config = dict(
    n_mels=80,
    encoder_norm='layernorm',
    encoder_activation='swiglu',
    encoder_head_dim=16,
    encoder_inner_norm=False,
    encoder_positions='learned',
    fusion_encoder_head_dim=32,
    fusion_encoder_bias='all',
    fusion_encoder_inner_norm=False,
    beta2=0.99,
    lr_schedule='cosine',
    warmup_steps=860,
)
Rows from block 5 of the audio encoder of a small audio-text matching model, named by matrix and row number. Rows with one number belong to one neuron. Each number is 200 + 40 x the weight over its row's rms, rounded and kept within 0 to 999. All counts start at 0.
Before each neuron's rows are labels from the 100 clips, of 14976, where the neuron reaches its largest size: "strongest on" is what is common among them. Only what is clearly more common there than usual is listed. The data: short pieces for a synthesised band: melody, chords, bass and drums. In brackets: how many of the 100, against the usual share in percent.
# gate: MLP gate (encoder.blocks.5.mlp.gate.weight, 672x256), inputs 0-85
# fc1: MLP up (encoder.blocks.5.mlp.fc1.weight, 672x256), inputs 0-85
# fc2: MLP down (encoder.blocks.5.mlp.fc2.weight, 256x672, transposed), outputs 0-85

strongest on: rimshot (39 vs 16.1); marimba-like (27 vs 10.4)
gate.552,239,178,238,182,193,129,156,211,197,241,219,128,258,162,201,235,219,287,233,245,157,184,207,201,239,178,253,184,200,231,233,196,174,208,247,182,169,254,174,177,227,226,148,182,204,219,160,214,208,179,203,232,172,256,223,114,79,230,146,199,246,244,177,203,193,249,232,224,139,181,161,160,230,162,227,187,262,204,114,181,172,155,264,258,214,246
fc1.552,222,163,211,173,172,151,229,168,176,212,140,135,277,127,257,195,211,243,253,280,190,150,213,217,203,202,242,158,165,236,203,168,162,179,213,203,183,204,173,222,201,179,169,193,212,227,172,182,192,199,203,203,176,288,186,144,82,217,175,180,277,160,172,222,232,238,196,163,145,183,205,215,233,148,243,201,235,186,101,203,232,135,272,234,252,225
fc2.552,202,205,215,200,219,301,223,222,240,162,209,269,147,204,203,198,227,98,166,191,200,200,195,235,142,190,239,179,259,113,175,212,232,214,191,224,211,174,194,226,205,198,194,208,213,199,221,195,235,156,228,110,211,107,200,198,294,195,217,192,127,158,199,165,206,193,204,195,237,199,199,260,179,196,209,209,121,183,249,258,243,223,142,165,131,143

strongest on: rimshot (37 vs 16.1)
gate.140,198,198,159,198,150,164,235,141,154,136,215,187,200,181,162,135,166,251,141,193,223,140,202,261,120,165,273,131,224,213,262,182,218,220,228,221,230,185,164,236,169,292,198,233,191,152,193,130,134,158,161,170,95,293,216,173,211,158,201,180,215,268,143,252,179,221,189,167,253,161,223,248,229,154,221,177,164,222,196,154,225,207,177,217,179,239
fc1.140,193,249,140,203,168,137,238,158,226,167,238,225,141,297,132,243,215,240,225,175,210,211,169,209,169,194,142,176,148,217,161,246,214,228,257,264,177,167,174,143,175,178,294,175,228,231,247,174,324,222,235,173,166,228,187,140,243,248,228,178,217,200,222,215,144,233,231,134,240,238,201,189,263,193,250,178,162,279,143,178,200,288,225,236,269,152
fc2.140,179,177,136,216,154,248,136,158,175,171,191,164,246,149,213,216,203,244,125,269,203,123,249,194,236,240,157,167,139,134,165,234,214,232,242,83,128,215,188,247,168,190,249,206,178,159,212,272,237,218,301,179,238,198,213,176,211,150,236,245,207,197,206,215,174,172,171,255,176,162,222,119,274,108,172,168,181,200,211,218,129,196,177,231,258,192

strongest on: kick (100 vs 64.6); drums (100 vs 64.7); snare (72 vs 32.5); horn-like (46 vs 19.9)
gate.615,217,166,324,127,259,148,233,237,260,261,219,229,111,203,205,112,266,236,125,233,257,223,190,201,184,236,172,171,168,217,195,139,220,191,238,270,148,186,244,152,151,226,280,237,143,217,189,170,159,240,270,248,198,168,185,173,232,226,225,215,152,161,250,231,157,172,127,227,162,120,163,161,232,176,167,260,138,225,198,195,207,139,244,297,187,128
fc1.615,220,195,297,242,227,183,140,198,252,245,178,222,248,161,243,147,229,210,246,235,171,162,160,186,150,190,180,190,199,195,189,212,235,227,164,218,242,204,219,241,229,218,205,171,198,166,275,244,181,181,263,159,181,116,172,225,177,163,268,248,221,220,166,134,232,209,214,119,233,220,110,242,175,204,174,158,192,178,250,158,185,250,121,177,126,221
fc2.615,175,206,208,183,188,218,172,191,74,184,200,108,205,181,140,210,130,166,263,241,233,208,202,228,225,157,185,267,173,143,175,197,200,267,253,106,214,208,238,184,171,258,132,250,253,168,209,273,181,217,147,209,224,231,126,251,187,205,176,134,198,206,182,199,208,190,258,141,182,143,157,161,185,187,185,137,246,187,257,197,175,207,233,271,232,144

strongest on: rimshot (36 vs 16.1)
gate.357,173,215,165,236,199,159,131,257,155,229,221,213,201,245,178,172,153,246,137,169,205,218,239,145,175,182,125,167,210,152,205,242,203,176,180,170,201,256,236,227,227,302,123,219,247,194,252,240,207,172,190,248,166,192,192,238,239,165,172,153,228,157,138,256,169,209,148,245,143,202,166,174,196,178,210,161,271,196,169,177,215,173,283,199,87,270
fc1.357,161,134,192,232,221,231,151,227,210,162,222,194,213,286,119,214,207,234,240,178,169,131,225,194,150,218,235,173,254,148,162,164,173,192,191,169,252,178,279,175,135,171,104,222,182,224,160,207,208,216,189,221,175,138,147,178,118,178,199,236,169,227,175,197,237,234,245,180,185,173,221,155,263,199,246,218,244,191,189,232,160,160,186,198,128,238
fc2.357,158,223,168,205,165,240,195,216,288,202,115,220,181,150,213,180,220,253,241,153,123,199,195,232,186,276,166,181,278,196,168,223,237,173,170,138,210,227,233,188,151,190,170,172,225,186,179,224,278,213,176,253,255,245,249,173,163,198,216,281,169,293,194,231,243,225,250,198,203,168,123,227,146,203,225,249,156,143,181,202,165,140,181,241,51,185

strongest on: kick (98 vs 64.6); drums (98 vs 64.7); closed hi-hat (49 vs 23.3); shaker (46 vs 19.8)
gate.400,190,257,183,183,224,158,143,141,228,139,236,214,238,259,231,203,181,207,251,195,218,284,179,254,198,223,211,239,236,222,221,190,192,145,169,122,219,207,226,185,175,277,227,184,128,195,269,205,226,189,197,179,187,184,159,199,147,140,283,195,239,171,168,200,197,203,199,234,193,204,249,221,178,167,111,176,272,224,207,238,244,183,220,248,170,189
fc1.400,237,246,166,200,190,236,170,162,151,177,227,220,185,155,148,207,238,164,170,170,224,144,211,181,195,132,224,230,213,151,273,241,146,237,197,273,162,201,156,154,173,243,137,234,281,195,197,263,194,214,207,207,272,200,188,173,233,260,106,166,169,246,187,164,193,273,268,287,210,182,151,190,149,182,221,173,196,234,208,239,190,217,250,163,250,207
fc2.400,229,200,168,222,217,216,194,161,191,168,201,219,169,226,190,285,180,203,258,199,215,208,231,186,224,203,232,227,259,230,211,281,270,247,228,180,238,193,200,141,236,182,201,227,156,162,158,236,212,172,226,247,219,270,242,213,275,193,90,183,158,251,245,247,174,189,214,211,237,186,124,249,180,238,156,207,137,192,222,182,150,259,189,204,98,204

strongest on: marimba-like (39 vs 10.4)
gate.138,168,220,178,178,250,217,131,231,205,200,266,274,172,249,175,174,190,248,196,182,241,157,160,257,152,184,173,258,163,180,233,167,215,208,205,220,194,189,221,168,194,276,161,208,245,139,244,239,164,247,179,249,224,167,193,166,181,164,210,216,156,183,211,241,258,196,168,300,260,164,247,219,172,188,219,156,262,256,205,187,201,277,157,157,177,160
fc1.138,194,255,367,130,231,219,211,170,195,147,206,189,183,222,254,215,191,163,183,281,163,214,211,186,192,222,246,230,173,207,196,241,250,180,189,241,178,214,247,217,235,246,176,197,156,261,266,284,197,211,211,207,223,196,228,148,228,206,190,179,192,231,149,180,149,205,192,209,179,93,193,232,239,227,243,260,170,187,203,202,182,256,162,276,236,232
fc2.138,196,236,223,167,180,178,199,266,263,222,135,119,149,183,194,203,219,164,298,165,181,257,239,220,157,227,205,228,286,162,194,305,191,210,192,237,236,227,157,187,190,208,129,222,255,193,142,156,175,135,218,205,109,246,270,253,164,228,196,256,177,259,190,303,200,222,223,208,204,223,136,168,248,147,184,210,236,188,158,142,189,104,209,231,211,123

strongest on: rimshot (39 vs 16.1); ride cymbal (28 vs 11.4)
gate.202,216,219,292,159,193,201,131,166,198,163,304,219,178,217,196,214,228,202,183,171,189,235,212,171,147,174,230,186,195,145,302,239,219,179,198,265,110,235,202,228,177,282,181,125,218,198,224,260,169,212,211,187,235,193,175,135,212,192,166,192,212,194,171,203,214,223,218,279,174,98,125,254,157,250,220,186,212,210,192,206,188,289,209,172,211,191
fc1.202,197,215,135,198,185,203,291,230,163,207,152,208,267,182,215,160,222,252,181,247,161,222,231,203,245,213,167,216,211,255,169,228,197,219,233,103,243,193,160,141,198,113,255,273,161,223,123,129,281,148,155,218,156,219,224,301,170,225,185,275,192,209,227,173,197,215,201,144,215,282,262,126,222,197,137,246,180,221,169,163,238,148,208,174,188,251
fc2.202,189,213,173,222,202,141,154,179,141,211,309,201,234,264,197,193,203,252,136,180,207,257,188,206,257,237,142,200,106,220,242,166,176,150,177,248,187,199,207,156,148,210,197,138,134,197,256,245,273,289,225,257,211,145,202,203,196,151,261,190,292,228,208,273,204,175,193,206,230,187,258,147,168,258,158,224,220,220,236,155,146,285,176,184,216,264

strongest on: rimshot (40 vs 16.1)
gate.18,202,225,199,232,218,223,175,253,190,237,197,172,166,257,200,175,181,219,177,185,261,323,220,211,261,188,187,171,213,232,276,205,214,156,173,259,250,225,220,177,243,267,137,225,155,177,166,144,276,217,118,186,180,175,194,224,228,173,155,183,178,144,257,205,222,177,136,247,210,226,138,168,191,241,234,203,229,179,240,197,158,234,288,192,128,217
fc1.18,222,230,161,143,228,188,224,223,222,237,209,204,237,192,186,181,168,272,201,197,145,208,217,225,202,240,209,186,192,260,185,228,238,170,218,242,108,162,172,196,137,242,217,251,197,170,246,165,176,243,210,241,155,160,130,184,170,201,180,218,192,203,194,143,275,274,227,232,163,152,174,165,137,155,193,280,231,227,256,273,240,265,154,150,291,223
fc2.18,201,271,226,183,219,212,231,216,201,209,199,200,177,266,214,195,221,232,157,172,237,237,208,197,146,230,197,219,276,239,197,226,180,171,228,354,255,226,185,224,187,131,228,168,180,180,150,157,296,118,155,164,203,180,190,215,150,202,219,256,181,216,177,134,221,183,230,222,261,240,159,246,227,150,170,93,222,199,184,207,220,214,141,196,200,261

strongest on: marimba-like (28 vs 10.4)
gate.537,157,192,275,163,191,68,133,222,209,212,265,209,184,258,188,181,201,242,165,246,234,191,202,197,232,210,194,209,163,280,216,157,163,157,204,235,192,220,170,218,199,273,171,136,193,213,194,189,125,220,198,210,164,167,187,146,118,161,194,214,344,222,235,235,234,169,171,221,178,127,203,177,213,206,194,161,255,223,133,165,191,241,237,216,249,231
fc1.537,158,244,214,172,209,194,186,195,201,201,208,231,230,189,203,208,169,204,225,216,168,265,200,175,127,194,198,152,228,215,183,155,212,242,232,191,119,187,154,186,253,209,269,130,178,251,218,127,217,191,139,183,139,251,226,181,197,131,214,143,160,198,239,197,233,179,257,177,203,203,265,183,227,235,179,241,160,176,217,229,181,231,209,204,271,221
fc2.537,204,167,161,193,190,211,171,212,180,293,254,187,233,254,193,176,215,232,225,181,203,176,179,150,149,211,220,189,193,166,214,196,215,233,172,251,109,214,189,182,158,227,180,179,255,191,177,116,290,164,222,200,205,96,281,137,92,196,233,194,215,215,184,120,210,193,223,183,246,137,209,221,234,182,239,241,207,262,121,154,167,255,175,182,268,210

strongest on: kick (100 vs 64.6); drums (100 vs 64.7); snare (61 vs 32.5); ride cymbal (41 vs 11.4)
gate.381,229,230,251,160,154,272,192,203,256,162,134,231,140,137,272,102,191,194,173,233,259,195,170,215,253,208,261,156,151,244,231,191,235,237,170,252,182,188,218,248,201,298,170,179,294,248,129,141,234,227,191,158,168,183,161,140,231,159,117,174,234,213,237,162,210,207,178,198,234,214,206,175,155,186,217,198,236,133,140,157,254,203,218,219,233,162
fc1.381,231,138,207,239,221,141,191,169,240,240,162,265,138,224,204,215,174,249,199,234,177,199,224,227,239,149,167,163,166,230,221,147,202,215,171,250,239,161,164,195,153,192,203,173,211,169,190,188,128,208,185,218,163,124,162,304,162,220,290,158,256,152,249,131,203,143,165,213,236,224,208,220,183,291,228,265,235,197,239,191,195,160,277,194,167,194
fc2.381,187,203,172,206,194,203,220,142,158,222,231,152,165,144,202,231,149,273,214,209,216,133,199,136,242,139,189,200,121,263,223,200,157,193,226,201,293,184,202,198,217,85,309,229,206,189,201,158,275,198,218,190,202,221,199,133,224,178,248,172,166,259,192,195,149,202,250,256,167,204,177,198,172,266,281,284,233,228,204,202,183,203,243,161,197,234

strongest on: rimshot (38 vs 16.1)
gate.504,265,171,231,181,155,161,177,204,243,162,194,234,140,242,195,234,157,195,231,172,260,241,226,197,215,162,224,241,269,196,199,175,142,203,183,184,222,144,207,172,155,217,202,154,223,229,207,109,256,202,240,226,120,165,180,187,163,174,294,255,186,183,238,208,213,222,171,273,202,219,187,197,186,227,206,209,273,200,118,199,142,263,166,231,251,242
fc1.504,153,162,150,171,253,268,292,218,187,123,157,228,255,233,210,141,148,221,218,158,249,227,221,259,214,151,180,224,178,147,244,273,196,146,162,228,273,165,117,152,218,188,158,228,182,227,234,183,220,147,199,128,250,151,177,202,147,164,156,159,198,245,175,185,235,228,194,238,213,193,197,177,228,152,199,214,148,213,232,177,257,193,246,271,275,255
fc2.504,262,132,287,210,233,226,216,215,148,171,156,237,212,196,148,216,201,154,191,156,225,260,162,164,216,261,156,192,229,145,147,197,207,233,199,188,158,166,161,278,183,261,269,202,250,191,244,168,146,185,171,211,172,234,211,205,234,238,313,213,178,174,161,148,134,245,208,184,183,187,251,183,191,216,182,219,229,199,190,247,213,256,170,148,182,157